A small contrastive image-text model, trained from scratch: encoder patch size [6, 6].
Rows from block 4 of the image encoder of a small contrastive image-text model, named by matrix and row number. Rows with one number belong to one neuron. Each number is 128 + 32 x the weight over its row's rms, rounded and kept within 0 to 255. All counts start at 0. After the name is the row's rms in percent of the matrix's.
Before each neuron's rows are labels from the 100 images, of 14976, where the neuron reaches its highest value: "top examples" is what is common among them. Only what is clearly more common there than usual is listed. The data: seven-segment displays showing three digits.
# fc1: MLP up (encoder.blocks.4.mlp.fc1.weight, 2304x384), inputs 128-191
# fc2: MLP down (encoder.blocks.4.mlp.fc2.weight, 384x2304, transposed), outputs 128-191

top examples: the digit 8; dark on pale; third digit: 8
fc1.703 103 [ 88 140 128 110  98 164 165 118 136 162 151  69 216 146 164 129 119 121 224 148 121 147 175 215 117  96  86 145 151 117  65 129 140 141 154  51 159  93  99 206 178  85 116 143  82 164 102 133  81 155  95 104 125 128 204  79  95 104 141 101 115 142 100 123]
fc2.703 079 [137 103 124 147 142 107 189 103 110  71 116 110  60 119 173 156 127 156  97 152 144 137  99  19 109 117 125  94 122  92 142 149 137 113 134 154 101 154 122 126 124 145 135 168 123 123 122 122 138 132 154 149 104 158 105 145 125 123 113  99 163 110 140 143]

top examples: the digit 3; blue glow; second digit: 3
fc1.720 106 [148 149 148 132 160  70 120 148 180  81 156 133 132 125 129  94 144 188 131 124 159 136 133 125  98  64 155 126 120 130 141 128 109 126 106  74 149 163 107 162 147 114 134 109  86 123 104 154 150 147 124 151 122 143 134  78 137 130 114 127 101 119 121 154]
fc2.720 102 [153 132 172 145 122 133 101  86  29 237 137 105  73 115 116 156 108 159 150 173 110 133 126  63 154 217 156 115 146 125 149 117 142 118 121 162 103 121 105  69 106 123 151  97 137 147 143 120  85 100  70 127 134 105 137 181 198 144 142 132 149 132 119 103]

top examples: the digit 8; dark on pale; third digit: 8; first digit: 8
fc1.369 104 [117 120 136 128  77 168 137  96 123 112 145 108 217  97 139 163 133 157 196 131 150 122 170 186  87  90 115 105 126 105 101 128 154 108 152  89 136 120 116 213 172 155 157 134  81 108  98  74  91 178 132 101 117 157 217  71 100 169 125 102 130 156 148 118]
fc2.369 072 [119  95 130 153 129 142 164  99 173  41 105 141  71 111 145 105 122 127 112 150 148 116 104  34 115 166  99 106 142 118 120 162 123 125 125 141 124 152 125 117 140 157 139 121 145 170 142 151 118 131 132 144 104 143 118 135 110 115  96 102 140 108 115 135]

top examples: the digit 3; third digit: 3; second digit: 3
fc1.349 104 [127 128 196  94 149 192 207 123 126 137 158 107 154 155 164  96 133 157  93 127 114  70  95  85 191 106 127 180 149 141 157 101 104 135  83 135 140 113  89 112 141 104 129 162 115 115 144 114 182 169 133 127 146  93  97 142  84  51 166 157  96 179 154 153]
fc2.349 093 [ 63 147 101 155 119 116  74 111 146  88  70 125  65 149 172 143 103 135 188  96 187 158 104 101 159 151 154  70 123  90  56 144 140 152 153 127 123 185 186 163  80 145 159 122 132 143 155 147  70 119 147 142 122 140 130 125 121 151 170 117 131 119 146 132]

top examples: the digit 2; red glow; second digit: 2; third digit: 2
fc1.139 103 [142  64 140  94  74  88  81 149 123 150  95 137 160 113 123 142  81 103 110 112  98 136 144 101 171 171  97 143  76 112  91 144 144 125  69 135 118 145  92 123 100  89 126 142 125 107 147 130 177 134  90 128 143 130 110 109 132  65 109 113 219 195 142 196]
fc2.139 095 [101 149  73 202 171 165   0 115 117 102 159 123 112 155  89 131 134 115 140 152 137  95  99 208 128 101 171 102 121 120 148 127  65 112 126 173 144 131 137 139 142 109 134 117 121 129 164 146  92 185 143 129 124  84  97 148 137 114 159 135 116 122 142  95]

top examples: dark on pale; first digit: 5
fc1.165 100 [144 141 158  89 198 143 120 117 161 105  97 156 133 123 156 141 148  98 138  98  94 133 136 151  98 144 110  85 171 139 102 156 119 116 117 154 164 144 103 120  96 133 129 120 150 133   0 128 171 131  78 199 141 127 131 129 141 109 123 141 140  94 113 160]
fc2.165 095 [161 130 140 107  87 126 101 121  57 121 120 108 155 129 105 140 126 187 122 174 162 176 115 141 125 146 127 111 112 121 158 163  98 121 114 149 112 138 165 110 175 149 113 153  94 154 136 128 104 131 123 125 158 120 159 147 113 123  94  76  51 129 106  91]

top examples: dark on pale
fc1.561 118 [163 166  91 118 162 156 172 125 155 196 156 107 106 147 140 114  97 175 152 150  56 112 163  68 144 131 169 160  86 185  83 109 179 174 104 162 121  94  64 146  74 132 154  87 131 165 106 147 151 110 110 115 145 145  79 150 149 107 140  60 106  90 161 131]
fc2.561 115 [136  44  94 112 136 121  66 149 112  86 132 130 119 142  92 103 114 131 123 180 111 145  59  77  96 131 125 104 158  68 161 164  95  51 118 112 142 155 115 175 158 103 112 143 140 161 102 131 169 127 133 120 105 190  97 207  67 155  82  78 126  70 136 139]

top examples: the digit 2; first digit: 2; second digit: 2; third digit: 2
fc1.199 099 [111  99 103 108 116  98 111 135 131 126  88  96 204  99 101 155  97 105  92 118 119 134 111 159 132 173 113 135 150 113 133 142 105 111 123  85 105  78 131  95  90 188  88  73 148 108 152  84 149 152 128 110 184 132 160 132 146 102 104 162 141 153 110 120]
fc2.199 082 [131  76 166 116 141  79 179 152 151  94 130 113  75 140 127 123 124 141 125 157  76 150  96  79 145 135 156 103 106 134 110 132 127  82 114 178 126 110 137 141 114 147 123 150 141 142 159 152 173 141 118 157 127 162  98 145 135 126 126 107 140 123 108  91]

top examples: the digit 3; third digit: 3; second digit: 3
fc1.363 095 [155 141 131  89 109 149 135 134 196  67 145 124 129  96 169 154 115 118 120 103 106 151 150  94 138 156 166  66 146 170 114 177 126 111 143 100 131 110 152 144 135 116 128  89 112 166  43 145 148 138 103 127 117 102 128 116 104 108 115 119 161 102  56 174]
fc2.363 094 [135 147 114 122 131 103 142 156  25 176 138 141 125 108 126 170 156  92 124 155 133 116 107 159 157 156 148 160 117 147 175 133  75 140  89 128 116 117 133 118 135 171 124 147 152 157 129 139 141 152 124  88 178 139 146 143 102 149 121 161  53 144 128 121]

top examples: dark on pale; second digit: 6
fc1.520 096 [138 109 148 150 159 164 120 100  75 178 146 140  79  98 128 149 146  82 130  97 153 143  89 142 106 178 121 105 139 139 159 116 109 127 137 205 168 133 117 139 119  81 150 120 132  88 182 114 146  30 137  97 137 139 102 112 116 142 130  91  88 123  65 132]
fc2.520 115 [150 172 131 122 119 169 108  87 205  77 136  91 113 138  91  72 121 130  75 117 164 151 133 138 139 178 120 104 126 153 128 141 128  91 147 189 159 162 135 137 103 107 104 192 140 169  98 169 124 133 118 140  98 144 150  94 127 155 183 151 143 166 115  61]

top examples: the digit 8; second digit: 8; blue glow; first digit: 8
fc1.634 103 [125 184  81 107 126  88 149 121  15 169 202 157 128 110 113 142 146 130 134 122  97 149 123 167 140  88 156 105 149 145 117 134  83  90  87 133 128 162 117 112  86  97 172 123 135 123  90 154 166 175 125 166 120 141 116 200 102  98 102 115 157 123  98 116]
fc2.634 105 [105 203 112  92 104 129  92  93 187  80  93 138 172 156 130 133  77  62 189 124 177  89 142  71 140 166 116 133  96 144 131 122 146 135 128 165 137 189 118 151 131 128 172 124  74 105 137 122  94 135 103  85 188  89 130 127 101 116 170 137 204 157 159 114]

top examples: dark on pale; white glow
fc1.245 105 [ 71 111 106 130 140 117 180 121  85 118  83 100  79 148 115 141  56 132 122  84 154  78 117 113 114 106 141 122 175  78 140 179 180  84 165 118  28 140 155  87  92 127 137 132 109 130 135 131  64  91 117 155 156 121 104 181  79 113 108  99  70 113  94 110]
fc2.245 096 [124 154 106  75  94  96  79 109 215 110  70 144 130 131 124 114 114  91 174 133 161 144 123  73 143 165 143 115 156  88  90 128  91 143 135 181 211 150 121 119 128 129 102 152 127 132 115 128 168 168  87 126 182 180 121 121 139  85 130  85 129 133 140 140]

top examples: the digit 2; dark on pale; first digit: 2; second digit: 2
fc1.194 102 [120 116 114  85  80 139 139 120 109 161 109 161 165 105 114 150  98 119  98  84  97 191 109 155 155 152 109 144 119  47 161 151 121 121 144 107 185 103 130 143  79 136  87  96 149 111 107 104 124 138 156 117 161 180 149 160 159  96 153 125 169 120 109 150]
fc2.194 096 [122 137 106 105 152 111 125 142 201  94 111 110 100  99 134 133 189 151 154 149 148 100 163  89 138 162 171 102  97 191 100 129 122  91 159 167 114 134 121 170 120  99 165  78 133 118  69 166 136 138 136 161 120 111 101 143 156 169 107 153 118 162 133  92]

top examples: the digit 2; first digit: 2; second digit: 2
fc1.74 091 [ 98 147 190 163 156 148  96 172 134 174 163 105 136 118 127 122  96 117 139 121  90 122 117 159 144  83 133 111 141  89  89 151 124 136 146 177  89 160 148  88  78 123  55 110 135 128 250 157 146 147  94 119 148 127 105  86 159 111 112  90 175 128 136 121]
fc2.74 098 [ 96 143 103 115 175 103   6 163 123  87  89 133 112 164 118  96 111 119 120 135  97 123 103 130 168 168 135 128 139 185 151  98  77 118  77 188 141 157 193 120 124 147 182 134 147 151 119 175  59 142 120 166 144 130  80 155 152 100 138 138 119 154  96  45]

top examples: dark on pale; the digit 7; third digit: 7
fc1.367 089 [125 101 173 125 106  72 100 163 161  91 150 149 176 162 147 134 139 197 120 127 127 109 135 178 122 111 117 153 142  98 127 131  90 151 109 101 104 120 167 114  80 123 155 139 122 109 155 126  92 182  97 176 100 155 138 161 126 112 151 173 103 134 135 135]
fc2.367 102 [156 164 112 140 138 132  99 160 199 189 105  76 132 125 142  94 174  13 138 160 123 125 171 109 118 161 150 119 102 165 175  90 124 123 168 169  26 121 194 167 176 140 137 151 135 106 163 127 101 139 128 160 118 156 139 130 128 150 143 176 149 113 106  93]

top examples: the digit 3; first digit: 3
fc1.599 110 [131 122 118 133 118 147 102 111  40  84 129 122 113 139 153 117  77 116  91  87 166 102 128 107 120  96 131 143  97 125 107  87 102  91 152 199  95 181 162 178 129 122 110 106 112 127 152 106 161 166 116 120 129 116  78 101 115 155  31 123 109 143  85 168]
fc2.599 116 [139 166 154 126  71 100 244  75 122  87 168  87  84 132 111 113 146 134  72 142 111 124  92 159 108 135 138 103  79 192  96 164 188 129 144  76  91 135 169 101 126 145 108 108 117 172  98 147 178 111 156 113 117 109 114 136 161 182 138 125  90 178 113 105]

top examples: the digit 2; second digit: 2; red glow; first digit: 2
fc1.28 116 [117  90 162  92  95 115  87 166 111 137 102 143 172 127 148 140  84 143 102 124 100 148 158 105 143 163  86 160  71 123  75 136 140 142  88 102 108 170 105  69  91  88 118 146 126 134 153 144 166 138 111 119 157 102  91 108 133  81 135 132 206 197 153 187]
fc2.28 095 [ 68 155  88 198 198 108   0 123 125  99 126 130  98 124  96 129 108 113 105 138 113 105 124 229 132  74 152 109 160 151 122 155  59 149  85 149 155 125 153 142 151 114 109  96 100 104 145 123 107 189 115 148 120 108 101 159 107 136 148 113 152 115 139  96]

top examples: the digit 3; red glow; third digit: 3; second digit: 3
fc1.540 092 [135 127 127 142 167 142 167 150 158  82 103  95 164 120 150  90 144 126 125 139 139 135 153  83 171 132 185  79 105 120 124 150  58 117 143  98 112 142 186 142 128 169 102 112 104 136  55 141 126 167 137 168 123 124 115  56 117  92 117  78 196 175 111 156]
fc2.540 095 [103 103  99 132 151 117 123 116 141 242 105 152  66 135 108 157 130 128 150 142 134  87 134 131 158 139 138 138 173 117 110 149  68  68 116 139 120 128 109 108 133 185 112 162  91 144 167 144 126 136 140 156 151 144 119  98 136 129 134 130 114 155  84 149]

top examples: the digit 2; first digit: 2; third digit: 2
fc1.280 108 [172 119 138 121 117  77 130  86 128 146 104 132  62 177  83 122 115 111 132  76 127  93  99 185  94 180 127 135 116 138  80  96 137 114 151  62 168 127 163 112 153 110 126 114 144  79 142 172 149 127 176 149 180 116 164 110  93 139 108 153  91 152  68 139]
fc2.280 119 [162  92 121 117 153  96 160 140 124 146  99  84  83 122 136 126 129 116 148 154 138 170 125  79 108 115 114 152 211 132 113 186  79  65 109 128 115 144 144 121 125 184  86  79  79  64  98 140 107 137  76 135 111 164 141  98 143 127 173 131 108 152  95 126]

top examples: the digit 2; white glow
fc1.92 092 [114 157 128 151 172 144 125  98  84 166 135 116  91  87 152 115 151  51 138 139 130 150  78 127 108 149 113 147 143  98 128 130  83 141 140 196 154 132 109 121 141 105 161 125 175 101 160  95 129  48 134  85 214 126 109 103 145 120 109 128 133 138  84  78]
fc2.92 107 [177 135 153 124 140 146  91  93 146  79  97  92  80 149  99  98 130 157  86 141 176 156 144 101 151 162 134 117 114 176 151 118 145  84 142 191 123 139 113 160 111 119 101 181 132 161  99 149 124 124 127 161 127 157 184 123 168 129 173 114 127 144 102  89]

top examples: the digit 3; third digit: 5; third digit: 3
fc1.109 109 [145 142 116  76 134 124 116 117 148 116  84 146 140  77 145 108 125 119 167 117 146 167 157 160 152 172 208  78 146 144  96 149  35 105  80 103 152  98 167 141 118 115 102 143  59 163  78  91  98 163 151 138 107 135 142  78 129 115 124 124 116 129  89 125]
fc2.109 110 [124 125 105 107 195 155 128 168 138 189 161  88 118 134 178 130 196 108 147 119 136  98 111 102 117 134 130 110 166 161 173  85 111 112  80  78 106 145 103 109 153 159 116 128 158 178 172 140 105 181 139 152 177 126 122 135 174 105  91 175  77 170 131 129]

top examples: the digit 3; white glow; third digit: 3; second digit: 3
fc1.441 100 [132  99 119  94 173  97 140 142 124  85 209  88 157 148  91 141 177 150 146 152  70 107 101  62 191 153 134 189 146 133 114 176  87 108 169  76  94 122 102 124 129  93 123 131  96 151  71 148 141 141 143 169 100 107 134  87 134 139 157 130 138 140 150 142]
fc2.441 088 [ 97 192 121 143 104 114 196  77 146 107 107 130  69 110 140 103  99 113 131 112 149 140 137 129 159 142 126  94 122 118 151 141 115 111 115 115 163 145 158 138  73 151 132  83 119 140 124 113  79 154  84 136 118 179 134 160 131 183 151 141 127 130 185 145]